python train.py --model="image classifier" --dataset="rendered solids tumbling over patterned floors" --horizontal_flip=false --avg_pool_shortcut=true --optimizer="nadamw" --learning_rate=0.0022
Rows from block 9 of a small image classifier, named by matrix and row number. Rows with one number belong to one channel. Each number is 128 + 32 x the weight over its row's rms, rounded and kept within 0 to 255. All counts start at 0. Numbers have three digits each.
After each channel's rows are labels from the 100 images, of 14848, where the channel reaches its highest value: "top examples" is what is common among them. Only what is clearly more common there than usual is listed. The data: rendered solids tumbling over patterned floors. In brackets: how many of the 100.
# convs1: 3x3 conv, stride 2 (model.blocks.9.convs.1.weight, 128x128x3x3, each kernel summed), inputs 0-63
# convs2: expand pointwise conv (model.blocks.9.convs.2.weight, 512x128x1x1, transposed), outputs 0-85

convs1.117:150134102124149128099143098173152157110118153143132156168114149154149177125086141139129129133160137175149148169172158147104195150168127128169128152134150123121096095134120183114052142075133133
convs2.117:110108084110162145140122154130078128149111105112153164127158107088086146145085141143115187110105101089150111092120145138051150108144104156137116198110118097048129159133173112166111189093139098162164093132146166091139149091119107107114143091152104167178102158
top examples: light from behind the camera (94); blue object (50); teal object (39); yellow object (38)

convs1.12:156104065130090120099134134125135115082127133156175113061024140132124122101099142119132155086118053129088171130116103078154106134079066131132095183141167143118099066115151128085016116074155124
convs2.12:111125137082134142137099105143124132111108094056130071139139155143021125099181114160136174098118166118119178133137104165105100113134178137137132099129123113118071126132154083152149060093142107084135132138132126141126138104065194167126101152152118119174200138
top examples: light from behind the camera (91); blue object (48); teal object (39)

convs1.44:121139108080100120159026129069156091124101109119133053068176157162136083123054153068094145147128103123094132134094109087147116109172075121123120143119136153152109113131069110119107134147157102
convs2.44:154161037108110119117107159068135126098114090137170090145127173081199115120129169138165118070128164164126143100115074138141127060088069145121067097126141114134183142120158113113131113151158121203143122140124093107111101087099129134115126136105164108099183183
top examples: light from behind the scene (74)

convs1.77:141187152119123116086143154135088125109143115121111076148165137137048121142182140120127131181103127105075107137133122118113137114130085142134042103105144099111128146104122114116118096107156158
convs2.77:146110088134118124120145152105127115088155146106103075120151183151133096147163119091143120107064110144105136092130102185076134063122100068168075111078111149169068204158137090168112130083119128191103124141098196116162049093102128137160090177118080130105075117
top examples: light from the left (89)

convs1.78:141180170119119134100078189124119131085084122137140119138144122117099122118100182077133100219108187115140110110130129089182118124139109107125098118148118093118086185129046109143190121127141106
convs2.78:106148122148114125086113120185191174156150106084072137126156171105122131128138111120176085209138113181127135094140175120156135093089068139141163128113141096129091104141149139113111037082123146154102164137102110163136064140105102151168104156143144135133130142
top examples: light from behind the scene (95)

convs1.111:112123137151158165188156131119105130183127135136131119123121099102162119161129095153122121101143140143181157150153200207183151146130174195140151154128113166121111088174143152116120188177136142
convs2.111:089101124116149129121112142134140159166114104209120173167124147100170144128128133116148101201202084143141126080119208034159162116103057154150093106088118129152157144135163192151111124165154155105170127128155140126112096153197065087139197083148135154159112145
top examples: light from behind the camera (94); blue object (46); teal object (40)

convs1.43:144119133129183079151142140146084150129150122063080095141115093105119130156162074169116151116175137143151161166164194189159154153101154145162158088118115161133151063111150163114093122197119161
convs2.43:090110146089143170149107131148095184138148105185085177151132047115140125120120082092109152155139089086142113080111165071141147152152119135126000114108092134124145117185120126124110179086124133153125090132169177111069124093244132092115181125141068153160072167
top examples: light from behind the camera (93); blue object (48); yellow object (41)

convs1.116:120134167114115110082096097148103136092086140090098126186111085129066144092146100112154128107110104120117133145153119114029144095107106173116090107145131093167114149093062140116152127121062131
convs2.116:170085079122082151108132123146172114101113097083135091098140103125118107133125110128162160175144193099123117166130080143069108097159174105124184146130114193152088153200121119124100104151126075137065160117115051099129122036114146119169102148124130120137130146
top examples: light from behind the camera (90); blue object (49)

convs1.121:161167163108164104093037163148125143086088146139146098089150146149121137097068163100133146170130143160134150167171163068129143155137087070166102127130150134112131132108071157127117095138137154
convs2.121:094118107107163129178061149095118154142128059138111144169151081103120148139138138190122176132140112116169092114119161095078115093107108141130160126109104094097148118151184149141125144125138072163154092144154068126045116115131122104089165090156225111138122152
top examples: light from behind the camera (93); blue object (50); yellow object (40)

convs1.81:146120079122165106163145129171099175158123154133108134180051097135132163176108065134169157065126127144131161148165171126173149150116122050154140135151137095104134053127140147118066117150150153
convs2.81:114098113126174174129116164162108129186154097182086139151163079109097158154096154167139152137138105052130122116124109119119139112121101090156091195121111129073147195160147167141122158080157113178122101142163122096110167124179099119119148101136179139176093122
top examples: light from behind the camera (93); blue object (46)

convs1.68:132107084083110088102167117126126131084079119126074136103099077102085124135180110146119105106079068112077101123125125147145138116173116141127148085120136065145122125117142131105092113099142135
convs2.68:176119111154117127114150149127089091079152163114098125077107096109076119113130104084088139082099147076101118154126113128146133115169172047066132118113133105140084165144079068090121159085140107170120106137126148120091136122128132129156113130058060101125091072
top examples: light from the right (99)

convs1.50:125123096138125094102185124140099136081086117103086186151090071095075111156196084166141107106098097129104125135129152156142115109142137071126134049133132084113092072090146133086143068147109127
convs2.50:166069131123119124093150128124131087114158147119096122077136074142117122139144119066086151109109141055118117164129099143075111146166163056097133147120115152149077174169063110097103177109102130155097144123127136100147152093142159132164136149056075096135060094
top examples: light from the right (99)

convs1.24:134162195105149137109139165143103127096108111128116107102114076091025124168157174133117085189078118122100116132138132101132125122134125118127109101113147153147142140079138137113124087114121159
convs2.24:148121073100117121107121177124096125144156103066108148142126112111088097108144114099144134084075096119134124120123139132147125130167150103168157151108123097034082114176111121132136195084115124153137101126124156103138116148111114138092100142138063162099081086
top examples: light from behind the camera (92); blue object (47)

convs1.69:118082116143128124120218108151115126142146119156103155193031092111098156146149115168106132115137101122134133117121096137116166095157089158105143115092121187196166091073185140126051121106135117
convs2.69:159101151131159106141141133142089092139117098065153130131138126098081108107140065119135144035080115110114131149132082140150114135180153061153126169141140121085038129144140040172167181066110124091108112122124122118205104130117129148123098150133090157174075048
top examples: light from the left (99); count: four (59)

convs1.13:091085092113100108076171104103104111125149083089089162184068119135119095057138095165106155082141104083147105095091057137080121088087140138103131114099095135115109118077138106141129104112088079
convs2.13:124100074128131167105107140161121099156101061051112145111130077142065151124108109116131151123142154066116141165143085096136112162178170069102148154151150152100082167135132171121157125114120083077090138119126024133120171117107168127096095113150129103131097091
top examples: light from the right (82)

convs1.125:111122152160135086152110122093143104081127106130100091067195139103079085098129119122091067156094167092137091093104104105153112102132101104095084104096122159114118160140126086133136142096133103
convs2.125:159164043147113112129153136124099145159188164073127148153101094123128118123143164076125055122066099101158132094132152129139176131116075122065039107114132101115155145156050129112105120134120134194108126126116186128132090208071105124139115150129089125092135133
top examples: light from behind the scene (100)

convs1.92:158158173171190133093115190149101157179135160128157183162138140144145156099118159131170099144141217143145151157169178087171160172105102162147101114154151113092136134123094156141148133126145151
convs2.92:108108104126152140131083151146129178219163099135127177171140096120111172146118144149146120187139089101143120092104176080100179125106059130147077136114098128085180144175158163153116131100141105175142121133158156126103140159155079083095141079187180151163096180
top examples: light from behind the camera (93); blue object (48); teal object (39)

convs1.10:153168182161140097076116165136124129076102109133087090084168124129085110134116153098094067172101198121120089123135127096177107113141109077132122097093099113120099179098101134128132088105139106
convs2.10:113116162133089100144097128106088172217169133063103181140149103148119168112167093096070055122078098135152092087112210147088145116055056168086030152120145109080143096144146173144115109101101132188107088123145141130123101195153082150069127141175100126141108172
top examples: light from behind the camera (94); blue object (47)

convs1.52:155100127184160125138174123184126179083140199152116167155080121129113196156150122128164148128154143155135152169172171166143149153122125060141121157183162145151090093120140168105063086133164154
convs2.52:118126112125172145137137167147103112146147115169149140137145121099093163143070150160135173106154103076135134085127110129085172110106117131143104165123106084096122162138170096201120192100167121181168121140144213106151158116136084110113176099140131158172096141
top examples: light from behind the camera (93); blue object (46); teal object (39); yellow object (38)

convs1.104:107094122160109061150145107110114105102108093114061101120209125072129100155136068112095095089102137107100078102100123138129090103082127117099150102074092100067150120147149089123109148138083100
convs2.104:143095157127116105121110143101091117148186187140078112136116129157156195111159121115013077071091132088094136102136122158135120121095095095052026133103127087115131168148122149130090079103139140215109163131122186137132243134201084150109142135117105132126118120
top examples: light from the right (90)

convs1.57:146152193105119180122144158108116107104090100114106133087077100109034090137188153136109103175077099099108095096103100156120105095154158110114117113086130123131132134078124106151144095126151135
convs2.57:169139099105059119089147131139110114132150118055085142168100122114099089122151144074194142059086132137115146139127138102189133137165172090126151140122117124078107141184093097086123153097129144140117113124104159129137140181104142144136096155136033146090107085
top examples: light from the left (100); count: four (47)

convs1.127:144152112099141132129111143150142147111096157121115075134038127155092171158124183117142169157110104143085156162163153063123168144162058115162102142137143102190084103083119162119021107111142142
convs2.127:118127159125178164132119157159100134123132116119138132092181106093082134135049112131147139129124127101145118087111150120071144101109095173180081223134107143072143146125174149170108177090138077134149115133164101091132115073119103109099143071142105168184128154
top examples: light from behind the camera (94); blue object (50); teal object (39); yellow object (38)

convs1.20:095111107091067103114021129090141093118083097100111062084157157122137097099067161095107136102114118110104107099091098068142092101106087066107131113105094129092109092096112099138135110168151088
convs2.20:129131133122099137068098134079152102103106136116221086138135097072167145140077174161103143117146165158110113117138115165130139105132112166082137087108134132183166128123097135068095075172148114173130133142123100117077133126158114141144147147084158122113131199
top examples: light from behind the camera (90); count: four (50)

convs1.11:094120117116093122149071102074132078142140088117117133106130118111125079111109116158105144093115085087113084089083097172122080085098122139092111141108095163102120081173147097110103152113109062
convs2.11:167146121128124142093137179121104066101144187148157160093132140165161135109121132053111101156094164105090135130133128106188149147152126062108086117105120070099153127125068104085114145134126128166097130131109141106088193133201113108175158085077048139119102150
top examples: light from the right (93)

convs1.23:117122128127194133126163065136104153187160154116172174123137161135164121125123097149156144133154177145180160163152153151067179192136153184152108128155169153098150134127129156156144151103093168
convs2.23:085127119129126130134115124140115138166156102145102195148143133119113148130128110141214133132145104116168118081128177091125153122052043163204123153101141122118175131160158171148110126142161116126169112138130194122112133124152058119090160086167116154161116168
top examples: light from behind the camera (93); blue object (48); teal object (39)

convs1.112:117122136099067102111104161087129085103053094109092064128119132114092091133096142079103114147088062096081102108105091090133096075126072120113093108101095101122079085107092111124091119131133086
convs2.112:124119106116063122106129147097138139106136127123193107108140116157147128157109195117115174071081128093114111134137103159127124130106128066126126138119123173167099189132116118104114091149134141220130107134116126112137164070114153135142153148098111154063098180
top examples: light from the right (92)

convs1.118:148174155109101114156037171084129099067094115160142081081188164147123085115078149066080139196122125126095125121115122069143098111133076097124115156103129140137098163136075093135129123173143092
convs2.118:101180097130153118117081127105135095154144127176095111168153141152169149133161130183130134108114186122135114104132096161117102095067098117122108095137135090094138113128162127109158093104143109217117098127142081138144109148139142175071151160119205088120169163
top examples: light from the right (63)

convs1.103:147085126064161154117113105152146165115118162080110111162087130155175164124098068137159172081153106165141166159152169152111164173135126172151151159171160123122097094149137153123109151118128141
convs2.103:112098092110178158136113153158110143135149105178112166143142110121110146147065150161136188138170112107137121094114151090117149108138118140121065162115101097092163175158149157142118139112151085191148095140151198076062184098186088097130176071138161135161086164
top examples: light from behind the camera (93); blue object (46)

convs1.95:125071088121139145151144070149172140171144128110137159081164142136165119132106097139141173056135100140123134133132101156099146149134125154141096184140167098153142138178119128137077153008146139
convs2.95:152165088137108122139159113113157104107089115022155121199131172151074171126181118157173132171059128140108134133125098166160101154086118143123096108156143122065077082137195124168101122077139113105134143122115068147107165102083079148072061131189101153112170131
top examples: light from behind the camera (91); blue object (47); teal object (39)

convs1.70:151126126157181133125138115176107160102177159146158136123095130133098164148173143138133150124152155153093164172165172131143158173137110118156091159141156168174124103079152179105077083100171190
convs2.70:065119097096171138152098163113077123105151117158135121152162124103103102125119114156129155066096108108126106100123107118088124107095125136186110172125095105088129126155113102152125195091140134099141078126162185102163099098135103121080153136126137131122093132
top examples: light from behind the camera (93); blue object (52); count: four (48); yellow object (40)

convs1.101:149130097104175095136100124160116161122107158153154098164103101127090164159129112101165132119111098149104177172175184107114157183119101159160117130163193159160130106116098166102090119144114190
convs2.101:104110108118120145145116163155143140108163113130080154148163113081087088145075158143201133192155100110149114105111144137121120098096101165221138142106111136126149120159168153167094131116143082216147120151131194066087148035155093100150105115142146234167120164
top examples: light from behind the camera (94); blue object (51); teal object (40); yellow object (39)

convs1.91:155169129157189129078100174145113155106153167147178162142085137131124142081090188120176107165160168141171163151158165122110142177138114110152097132169169149076150142081070145129146101119110155
convs2.91:110089068112130137144110147168165175169147132071077152166152094100065195141108147156148146191150107127140124105116147101121187104083080159152143166107111116095165137191155169164095147101136115182126158149144189116085170121114095115122119124156131157188113202
top examples: light from behind the camera (94); blue object (47); teal object (39)

convs1.26:179156189165179115107093164169106169109105173153167139123102112146102165104118164114167112168117145170127174176185188088154155173135077111162102136164160131135107155102100173125128092139148167
convs2.26:092095118115157128149062153139112156225153103161108168168159070120107163133127139174132154166161119096140112117113169097092132109108103129135114159120090098089164141152148151126126141101142063176145109135150120111079150154145098086077153083164231127146105188
top examples: light from behind the camera (93); blue object (51); yellow object (41); teal object (39)

convs1.47:084107116115142152170161065122149127154127116179187145119086148145127108151144140095091181141109139118104117116116084142060132152128111170121075224137155120147156124123089117113093122058170178
convs2.47:119135134125141122164154122117119128108106080078166125138131166131108103129162057134213160164035101139138112099123102130181107094116102128203102113122144077091080101121200077168155146101129114085151113114129080135151045100073077143061123128163132191119108086
top examples: light from the left (99)

convs1.56:140148138097116066069102152123074115082095131104109073169136095112052121119117094100118096116109129130102137120134143064115136100113072103108105037126130132080108129066097120111120096174077126
convs2.56:150101137155119140118113119146132136066116085151108125061140054089102082131038105123067135085183179087133115173114133140050126100132170155092193173124123181176107128118098145125118126151100102129069125126136037149106136069139167113193146119089082114151161157
top examples: light from the right (80)

convs1.100:113090124176132128113149130118129108054164107189130175103040093121070099124147118127083131118133132085138102098111103183103083088120104084077080153116140151160161118096080097116077092129152119
convs2.100:145130135132131122164145137149115075082159121086103091078112117097070062127054072126128108064165141081109147130136040130135152122163175111106147161137109100129082125068213055190117158109142130052181137123138158138172111091104123097148117106135119145160098043
top examples: light from the left (68)

convs1.114:123139124148154140158105104117128121175114129139205127076202151143132097126115135099120155143119151129153142121123111155104139158137169165135081200134174166114129134160088119132154154083149162
convs2.114:124119089138090125164149105114148092135111081078091155151135173131111142110173098158223110172062099183150129119134110139174099125026067146175164080112139125127128100138216154160129092127147136093176102129102103136122090155054065155072108129168192149113154120
top examples: light from behind the scene (55); count: four (52)

convs1.48:137151109048173092091057084143123138136138106092127064134167174162155135069086100136113150088172118158163138160148144103088162171159143076186119115103126138098096091121133159142126102091115142
convs2.48:074090064107150144156075163099112149161159062107088183142150126130081134132097139129107166155094092089148100090113184084112127107101087170148088175089114083090124118134179153149105159094115051099128093131158151120040097116112097083086135038167126146166124146
top examples: light from behind the camera (93); blue object (48); yellow object (39)

convs1.62:165084106141154135121147094166121186100114223118104130124106113124131175134117115154181132126155123157100169170143166131104158167146105140153134081204192098122098121141148143115095131104088145
convs2.62:134124067130165150111107148184126133131143122163134139174138106109118181169094170168165156167199117095136130098128124122099173107104095131138143148122115100096158197174148156148124131122160111179159129149142189094089179070158074124132143116147176152165107146
top examples: light from behind the camera (91); blue object (45); teal object (39)

convs1.110:098135170104098113083071125095110096121094090104100090126130085120066088096133109114102119116086102077103086085096075122093087078107127114080102080084103105073106133099089091115135093103113103
convs2.110:165133086156123147103170145138114100059153136118073085098108179135112140137158131130186159164133177101103134092120089155104120101150122103146137109119110115139123176177093130103108111103132089229101094128104156119059099037146102133191123151065137093064106125
top examples: light from the right (100)

convs1.5:135148138096135140024089146120117107106113111124145151127186106118060116090103170110117052154107145141138112106102097122119147105145136075111143061108132173133111129110115130081164109092075118
convs2.5:119129160109135133145133152180104109103096089159104138133136084087091129105109067116093155045178172120140116153129125173067115147135157173135146194111118091140143107156124095160144212149114123136105114128146128097141135136150121138112142151106078152174175125
top examples: light from behind the camera (88); blue object (50); teal object (41)

convs1.37:191152119213169103134167182137089135157167122185190194142156133129142118099110168169113071147168195144182133102132139122196140136104154058112121088110161227078156101136178130150119116125147114
convs2.37:139132152128145111155113112154086096182117102084076151145144093084073146099161090145116141103116133069102118184136089123103124154127162049112122191125121122082087109147154095124159167069118134097127048125131114123172110183098119152096103153158175129151107063
top examples: light from behind the camera (91); blue object (44); teal object (40)

convs1.72:140108133171181126134155113158097155168110161157165169140109116112135151158126127133163113119131133155192182181173189169150157180120183171158158134157163143117128104149110182121134164142144177
convs2.72:092077147115143124147101147130140176178137084161123170180151158120130140127124122142193127183183074159126120130107180047119148108086085148205098125087121137162160141144183173163083121144157135134199129144130138127120100141128062101105165097178171184187103167
top examples: light from behind the camera (94); blue object (47); teal object (39)

convs1.33:131116114084176129143156088168155155140125141150163136165081160145176159176145137120135142127145104159125166177177175159122167184152099183179141175153150134147166088131109188106090142126155184
convs2.33:101103150078129130153129159095088175134136085171133131163147110109125113122125121143152177120120102110155096086103123093103152097118099140194061138093108093130129105150138104157099179113133116151162101128146147072126125100173078117075185133151133175155069136
top examples: light from behind the camera (93); blue object (50); yellow object (41); teal object (39)

convs1.79:080102117073072136124102103078124085133090092144139095159056131145088091114142153083098157137099088078067108105088068102110125095127092151097085148106104088144133134112080096106090120115150111
convs2.79:102134152114092124109119112084136141090095083110174099185133134157130066118150118169231169131092160136111116110128109140157106065106165112187141133144134156099132158128121074099181130130118091148122113118109074123170089057103118132107089143125145142105099173
top examples: light from the left (100)

convs1.28:133101112110106096112119090154119138094112129154096054170078108145061155097119125094118133105118083125092149153148133060083164111131100202139122122097119108191142157100104147088100164144133135
convs2.28:120136164110103128153111091117104129134145102074077123143149099099089074104133110209168128103115181093104115162137127142101096124054130120160116133179127202133115103166139089140200113101114057146090123122126069127168110101103140137104106128154184149137127128
top examples: light from behind the camera (93); blue object (48); yellow object (39)

convs1.99:099104141118107109172122099060134095109120102087074138123141116061144075146177083153070131121112117078155116092089141191111094107129162156100148108089072146144102128187127106119158170162108099
convs2.99:150139137110096150131137148122095172128093133209144162118081166109190121106134122062128169154172111146126137119125151134182123100161108122125079071119111124149149161145136105131108115176179194159151141128111129112092055138190114123176174127121070129118120115
top examples: light from behind the camera (68)

convs1.71:168096107205157142147136143171120159101114133168130211149058129135124152106090093151148140089137138171153170175183195168111158168097157090158146162129148110115103080160136182135116133143144163
convs2.71:124068115111092148196126145120095110175162122124067133104173080078112117119119144158124150165162104105144083170108113113105105109168126112135086142114078109165117121149158144123091155136122063182155103128142124081099103142134123101125158108137234117175084125
top examples: light from behind the camera (93); blue object (48); yellow object (41)

convs1.63:138131123130121058103105120155074138066091145106113056152116072115060166097106101111124087107090084114093113131137124062095158095114090164108124073121135141126102109083137144090098124113094124
convs2.63:164129099149115112128149158141102128122161178087103117129158070112075113134161132148133152124090223124112120130122095144106131094100100124098126111119104163128106168189073110089133115118139109193079115140145168106073143065134106123113105149116164115127158132
top examples: light from behind the camera (91); blue object (47); teal object (40)

convs1.96:070111134080078129123167101090146090169125090095086085105105131138178084105147124115072138107133062085103090090078075150158096105137107146110156119089068073132123140116103095130120126126188077
convs2.96:143108142119181135112110138127098130121104133115255097115128138108095173143099092121061136000117110169116134105115107117128118122203166115116085123126123092113130160123040134117113139136141162142115098126143098113097167087176133125117119121029052144166126161
top examples: light from the left (68)

convs1.8:117136137138078123149118170098087096106093094148133112159110143119094097059129090089108131119076054089098091097095084153097104083079151134113123145091087086053067144110113081132145132104148100
convs2.8:146145109139128120082123151089104110121130127146113086120124114139123142131162100155136161104048184108118127111131079187095094081114123058156056087143119169109101162199049099084163145087121112203079089130131108125085117047101175161112112164072145112117093122
top examples: light from the right (68)

convs1.109:115134153121137141189153147084127101155146090091136094079133139104134071203208148143095126154117127088121102089095132173167113109144148174099111129093111158144106142137159081142117162121168122
convs2.109:113145131099167119122147139142083119121127121201076150122086070107165109128179077067100104075138090098156135108144127113141141146099089095138083109120121177129103110205057104096094154129183213123087130132176155127157063189145190133131141165100005089089125090
top examples: light from the left (87)

convs1.123:092152076077099094115066108085151090161119113099141069106195174162153107068084119110123129140129125102132114099090068065090081118154102134111121139107100192094123108142123092152106132103092078
convs2.123:132170081129120172133165117119092144094116105061100128127136116089047127129178130153167144106145150129160147085144121163137140143027095152105141129148184130141094151107144118117141086143140154171134108132114119144135102128066179198078095157142185025095157127
top examples: light from behind the scene (94)

convs1.41:132136165117148122168066108113098113122123116096135060042159102114081098156125120111126145166102134134092138130138142102109095127117102125134050139112141148119111129117114122119111109119128146
convs2.41:114137118095127137119107130103128111122188122147077140114109152100141116117172127065164115129096132114122155094146152109155133138080093125187039124109073151093144100164100108112068170089119134105107100126163172114109137159129145096051094131102070127085164131
top examples: light from the left (99)

convs1.64:103157193160089118125090151085122092078115085124095111110178141106087098085114146106105073169082151084110099082097071120159056094118119111104119103096100148123116154155131089110151132100133089
convs2.64:110116080140101143133142138158165151099162208084079142162103127104080112149098120119104110130122092141106152146142153089159171142076085123092095120138174125149168138152016172086108083121109176146100137145117234205136122117134150145142088150089090105111133088
top examples: light from the left (73)

convs1.31:164170188164160111084098166157126161064091162128113150139139162147108163079125170102151080168125173137135130149172155122156140139152124101150109102157142072114115215120048149162177114098121139
convs2.31:118044061123120128155112144148156172206159109060072168158151090092084189159130136155094142177113085111161118105118190098101172106077084142104121180129133118074116138173137207150107126083133115162148128135145138121100161135115093121117134138162140128152086189
top examples: light from behind the camera (93); blue object (51); count: four (47); yellow object (41)